{"layer_scale_init": 0.1, "parallel_block": false, "one_sided": false, "final_lr_fraction": 0.1}
Rows from block 2 of a small image classifier, named by matrix and row number. Rows with one number belong to one neuron. Each number is 50 + 12 x the weight over its row's rms, rounded and kept within 0 to 99. All counts start at 0.
After each neuron's rows are labels from the 100 images, of 14848, where the neuron reaches its largest size: "peak on" is the class under the peak. Only what is clearly more common there than usual is listed. The data: scattered letters and digits in many colours.
# gate: MLP gate (model.blocks.2.mlp.gate.weight, 1360x512), inputs 103-205
# fc1: MLP up (model.blocks.2.mlp.fc1.weight, 1360x512), inputs 103-205
# fc2: MLP down (model.blocks.2.mlp.fc2.weight, 512x1360, transposed), outputs 103-205

gate.554:58 51 58 41 55 30 40 52 43 46 64 19 46 47 75 31 47 56 58 45 61 37 38 17 32 61 56 53 58 74 50 64 42 54 52 67 49 45 35 38 55 40 41 61 43 39 67 58 35 62 55 44 63 45 29 27 36 28 74 51 63 75 60 50 36 60 42 36 38 52 34 54 52 44 79 69 60 52 54 52 44 49 47 59 52 46 46 43 41 33 53 62 43 77 63 52 69 59 55 39 53 56 50
fc1.554:57 69 47 64 44 43 62 33 40 57 35 51 46 61 48 64 47 40 46 50 51 61 58 61 71 53 40 08 43 28 54 46 57 47 51 31 38 51 55 52 54 55 38 61 50 55 37 34 55 41 36 51 63 33 76 40 47 59 61 65 28 23 23 34 45 38 55 54 59 54 53 50 41 44 49 45 51 47 51 48 53 33 38 60 59 54 62 51 78 58 55 38 47 42 45 62 33 42 48 48 49 33 59
fc2.554:44 69 34 52 51 42 50 23 37 69 52 71 62 55 37 47 36 55 49 75 28 53 50 31 67 50 53 56 51 60 54 33 60 56 51 35 50 61 48 26 67 64 32 34 69 42 66 36 47 58 50 55 49 40 76 37 69 60 42 66 51 44 39 64 73 66 37 61 60 68 46 55 50 57 66 45 36 56 54 38 40 60 47 57 66 54 50 55 70 41 39 32 53 45 59 72 36 57 39 74 43 48 38
peak on: M

gate.654:64 49 47 34 55 52 46 48 72 58 49 39 43 47 35 71 52 63 67 34 60 65 42 55 50 55 46 55 39 68 41 48 57 60 34 52 53 46 35 52 45 37 58 36 60 40 57 44 53 61 31 46 43 62 57 45 70 68 32 37 44 56 54 39 59 45 15 49 54 49 54 45 61 47 42 63 56 36 69 46 60 40 59 42 60 50 50 58 29 56 23 41 55 66 56 47 50 54 74 51 43 65 39
fc1.654:50 47 50 43 49 44 58 56 54 68 38 57 36 42 47 44 45 43 21 49 50 46 56 55 23 51 56 45 60 60 46 64 66 49 60 36 65 71 44 32 51 41 48 50 60 53 38 44 62 31 57 26 39 47 46 78 53 61 36 71 51 42 35 41 46 65 24 53 47 41 21 53 41 40 51 46 47 55 37 37 46 60 40 40 53 65 50 53 52 55 50 49 63 57 37 52 45 49 47 50 53 64 35
fc2.654:58 47 56 60 52 51 49 61 36 68 13 32 46 42 59 46 48 50 40 44 31 61 33 42 62 53 43 68 36 48 54 71 66 50 64 23 55 45 55 46 13 24 50 32 71 53 35 34 61 49 43 47 51 52 42 62 48 68 37 46 35 58 71 55 60 55 54 56 52 43 30 44 55 47 68 46 60 46 55 44 56 51 33 40 45 49 65 47 50 53 44 59 42 51 65 46 61 63 40 65 39 57 63
peak on: W

gate.357:49 43 44 38 41 45 47 42 61 50 68 54 50 34 58 48 67 57 45 70 36 62 61 59 51 59 47 50 54 62 49 39 44 64 50 55 38 33 35 57 37 39 26 58 37 49 61 41 63 49 65 42 37 46 45 31 58 41 72 40 47 61 50 52 59 61 60 85 67 44 52 62 64 52 57 64 44 61 43 44 66 59 26 62 40 80 71 63 53 52 56 44 49 71 52 44 57 46 49 37 70 42 47
fc1.357:57 48 52 52 53 52 43 60 49 56 39 37 52 43 31 42 28 52 34 55 67 30 47 27 43 55 55 33 52 31 45 57 63 56 60 62 67 55 49 44 66 50 64 74 65 43 30 65 61 56 54 47 63 80 35 55 25 50 30 55 53 20 36 51 54 36 44 33 36 17 40 48 39 50 47 65 72 58 52 51 30 46 50 45 61 35 46 30 42 33 33 60 44 55 38 48 50 55 40 51 43 61 29
fc2.357:49 68 72 38 65 33 39 48 47 64 50 44 63 70 56 69 41 50 54 47 54 58 67 44 38 53 58 58 58 65 60 53 38 57 44 56 50 46 49 34 41 51 48 48 48 56 58 46 62 31 51 37 48 40 69 43 56 44 48 67 34 62 51 45 50 62 61 61 36 57 53 51 64 50 61 61 62 55 53 55 46 66 62 47 45 56 45 31 71 51 51 41 71 55 52 48 59 51 60 42 42 58 53
peak on: M

gate.27:39 35 51 48 35 46 41 52 44 33 64 63 59 41 46 62 54 37 42 74 43 32 60 34 42 46 59 64 46 71 56 34 24 45 53 30 42 38 51 61 54 54 56 64 48 51 56 48 48 48 56 47 69 86 39 66 52 40 70 45 47 42 55 47 38 54 46 60 58 34 54 70 56 63 64 52 50 42 63 74 64 81 71 66 24 39 46 53 21 40 39 72 37 57 32 70 52 29 64 29 41 24 29
fc1.27:49 38 49 55 61 62 47 73 30 35 45 67 43 42 29 39 52 57 38 28 42 45 63 45 41 56 55 46 55 39 58 40 49 40 65 29 31 37 39 57 37 48 83 64 47 27 71 43 37 57 52 47 63 59 37 62 35 40 79 55 51 39 32 45 45 58 34 56 62 48 56 58 59 51 34 42 58 45 61 72 41 49 68 72 35 45 44 51 53 48 46 78 29 59 41 65 37 33 50 38 58 41 57
fc2.27:55 55 59 37 69 58 55 85 45 36 56 60 50 51 77 62 47 27 47 66 31 61 40 51 65 28 59 54 42 48 34 46 37 52 56 45 39 54 42 59 53 34 30 50 47 57 55 58 39 60 34 39 83 46 57 23 47 51 51 50 43 38 46 42 58 63 31 73 42 41 43 39 42 67 63 58 58 45 41 52 43 38 46 29 34 34 39 30 52 59 24 57 56 67 35 51 74 61 40 41 19 66 47
peak on: X

gate.745:58 34 56 42 57 58 53 61 52 49 52 29 37 45 29 62 41 52 74 33 46 46 52 45 46 60 49 31 60 47 45 60 69 58 53 53 45 37 46 50 58 45 40 20 68 61 53 54 41 52 45 52 24 50 52 58 41 57 50 53 59 57 47 58 43 53 46 51 44 50 40 39 45 68 64 59 71 39 79 36 44 49 41 35 57 67 64 63 58 53 62 41 67 55 34 45 58 56 65 43 34 71 37
fc1.745:40 42 56 44 64 36 45 55 51 49 47 34 35 42 50 57 42 37 35 51 54 45 52 52 66 64 39 42 62 63 54 51 52 62 53 62 56 48 61 54 26 63 58 12 65 47 54 51 39 36 54 64 44 45 57 57 41 43 53 49 40 47 42 41 42 52 40 32 42 59 37 43 49 52 44 56 57 38 66 42 47 41 40 34 61 45 46 57 50 51 53 53 61 39 50 27 46 55 61 64 55 78 31
fc2.745:38 39 64 53 35 61 59 35 34 75 62 37 66 55 46 38 57 50 55 64 24 48 11 45 46 45 62 57 63 56 51 35 28 51 58 72 51 43 62 46 47 31 55 49 52 46 54 51 51 64 45 40 63 67 53 47 52 62 58 48 50 58 75 50 58 56 48 41 61 50 50 42 51 47 35 54 55 58 63 44 69 48 53 78 72 49 65 53 47 63 64 44 60 50 63 45 63 55 52 46 41 58 40
peak on: 4

gate.591:49 52 53 59 43 59 48 34 35 46 49 21 28 47 65 59 55 60 66 35 42 43 47 42 73 62 50 67 41 60 59 56 46 48 41 55 41 57 55 31 31 46 48 43 55 46 64 46 46 62 47 50 61 42 54 33 42 38 63 29 69 63 48 40 41 53 42 29 77 68 47 49 50 77 47 49 55 47 48 54 69 40 59 67 45 72 57 45 14 37 56 48 44 73 63 52 56 37 54 48 48 35 44
fc1.591:53 57 62 59 61 54 62 57 69 36 38 75 59 10 42 37 47 42 30 59 83 40 37 51 69 49 51 45 77 50 36 49 48 50 52 56 57 68 46 43 55 52 51 39 68 48 31 39 75 43 51 46 42 47 66 87 45 40 43 62 51 46 44 57 50 52 40 64 55 39 51 35 50 22 53 51 47 40 48 33 40 51 57 40 48 64 52 42 66 31 59 57 60 50 66 39 45 32 34 45 36 55 53
fc2.591:32 53 39 55 56 46 45 29 33 65 66 67 52 65 38 57 42 54 66 62 61 71 65 09 48 51 59 55 54 30 44 38 48 28 58 39 53 71 46 45 64 58 52 56 62 56 79 27 56 34 63 54 35 49 45 61 51 33 45 62 58 45 41 57 57 54 48 61 36 37 58 54 43 63 58 41 47 60 74 37 41 76 40 38 41 61 50 54 43 48 52 70 62 32 55 63 44 63 69 67 63 51 73
peak on: M

gate.672:49 34 46 52 37 22 35 63 31 38 74 70 43 55 27 42 43 38 63 59 42 42 42 45 50 38 51 43 68 56 41 44 56 59 62 47 55 40 57 62 56 54 48 68 55 47 30 65 45 59 38 43 59 65 38 42 47 47 61 46 53 56 54 63 42 32 42 60 61 49 59 41 51 35 63 39 63 80 41 77 53 56 45 51 57 35 35 50 56 43 59 33 70 62 54 61 63 44 57 46 45 49 35
fc1.672:60 38 39 54 77 58 33 46 58 49 38 43 44 41 48 41 54 51 32 60 37 77 52 42 41 31 56 46 45 63 54 41 58 45 61 28 60 69 38 64 41 49 59 14 49 46 44 46 58 42 30 31 59 39 70 53 39 47 66 55 63 44 54 37 59 36 36 30 46 50 51 37 25 39 48 42 53 59 53 78 20 55 48 63 59 40 44 40 49 69 51 29 50 35 51 50 60 46 39 69 41 48 58
fc2.672:35 50 50 54 57 44 49 61 58 62 45 37 57 56 57 46 41 61 58 39 66 70 42 55 50 52 51 64 60 39 54 44 33 28 40 59 42 54 53 59 21 68 63 40 50 47 28 44 44 38 52 39 64 53 46 43 34 35 68 48 60 46 60 57 60 46 46 39 27 37 70 62 57 65 11 58 42 38 28 54 62 48 26 56 83 53 34 55 42 45 43 45 59 48 50 49 51 62 65 37 37 65 32
peak on: K

gate.45:50 64 51 77 65 48 49 45 52 51 50 66 57 39 79 51 35 59 59 32 40 58 53 60 47 50 38 59 50 48 55 71 55 62 27 66 45 57 47 80 39 49 60 36 32 51 65 29 52 45 45 60 33 51 42 57 56 48 54 42 53 57 40 61 56 52 50 73 37 44 37 43 53 73 53 53 40 46 48 56 54 41 48 52 56 33 39 58 58 47 54 80 52 59 50 40 44 44 23 59 47 47 51
fc1.45:46 54 48 30 40 57 51 51 60 42 47 41 53 51 38 54 49 48 68 66 67 56 41 65 42 52 44 24 55 62 42 49 58 42 54 72 33 61 59 68 53 39 51 79 75 47 48 68 65 60 46 53 35 52 44 54 59 49 47 46 46 55 43 61 58 34 33 47 53 62 46 50 55 31 65 40 46 36 51 43 39 47 28 41 32 75 53 59 40 59 63 58 37 27 26 45 49 49 45 40 68 57 46
fc2.45:65 52 41 54 45 74 42 67 63 47 41 53 44 36 67 52 36 47 65 35 43 43 54 32 46 36 75 36 43 42 53 49 47 33 61 53 61 69 34 48 66 63 54 61 44 43 45 71 42 37 29 70 52 50 30 44 56 31 47 65 31 56 46 60 19 47 52 65 50 62 55 78 45 46 60 50 48 41 55 49 42 40 21 45 49 62 56 47 55 49 49 55 57 53 50 45 40 27 54 48 53 39 30
peak on: A

gate.304:47 53 46 39 50 29 56 56 56 30 59 37 30 32 49 73 48 50 63 47 49 62 51 60 70 45 62 79 38 66 60 40 54 44 40 73 36 56 53 79 49 27 54 56 49 55 49 42 38 73 46 30 43 26 63 58 51 38 45 36 54 31 43 40 43 76 46 79 28 56 48 57 34 56 57 53 63 54 81 31 61 51 50 32 58 42 34 60 26 49 29 55 70 45 56 61 32 69 23 46 50 62 43
fc1.304:60 24 53 69 60 32 25 51 48 70 37 59 52 46 36 33 41 39 35 46 44 56 53 60 34 42 41 12 48 28 57 57 45 53 59 34 57 29 71 40 55 58 52 75 68 55 51 60 70 42 52 68 58 84 50 33 53 66 45 71 56 50 49 74 47 36 41 61 61 63 48 51 39 43 40 64 46 56 61 58 54 33 43 51 54 54 58 39 54 56 49 42 42 59 57 61 55 56 58 55 40 54 51
fc2.304:66 70 46 68 40 36 38 56 43 39 50 36 25 50 55 35 51 55 56 15 49 57 57 44 32 36 42 40 53 62 57 44 69 57 37 64 58 56 58 27 50 65 48 36 57 63 57 60 50 58 42 47 49 43 55 51 68 54 62 61 54 43 48 78 39 40 34 43 69 65 58 45 50 39 42 53 44 40 35 67 42 43 62 48 47 64 77 37 48 41 55 35 59 39 48 50 60 59 60 57 35 32 61
peak on: X

gate.41:41 35 47 20 52 52 41 69 77 62 58 44 45 40 69 38 58 50 51 28 37 57 34 49 34 50 40 44 39 42 56 58 23 78 58 38 57 67 63 48 66 52 55 65 58 56 56 70 61 67 69 68 56 58 53 52 51 49 44 38 60 60 42 54 35 49 47 68 49 58 77 56 57 54 74 45 44 69 53 49 51 45 77 69 34 78 62 59 43 50 44 47 46 31 59 50 48 60 59 31 38 31 75
fc1.41:38 53 64 48 22 54 60 33 69 35 56 45 48 65 53 36 58 41 34 67 43 50 57 64 65 49 38 50 49 72 56 46 61 16 43 64 40 44 32 48 63 54 43 55 53 37 59 43 36 43 42 18 61 45 36 77 52 47 58 54 41 31 34 51 52 56 66 55 31 44 35 54 34 46 45 67 38 43 54 43 36 60 00 51 45 42 61 50 43 47 24 44 38 59 35 40 34 46 38 64 37 47 23
fc2.41:39 57 58 49 41 54 93 52 75 69 37 55 51 45 54 30 61 36 53 37 25 51 53 69 63 43 50 52 44 71 60 56 36 35 40 33 37 45 60 48 56 48 51 75 19 51 57 44 43 35 71 52 37 67 43 53 65 58 52 45 49 34 42 50 86 64 58 61 41 57 39 51 53 52 48 41 43 45 60 41 53 46 51 31 51 55 65 67 43 45 64 56 62 56 56 38 28 44 46 47 28 75 60
peak on: M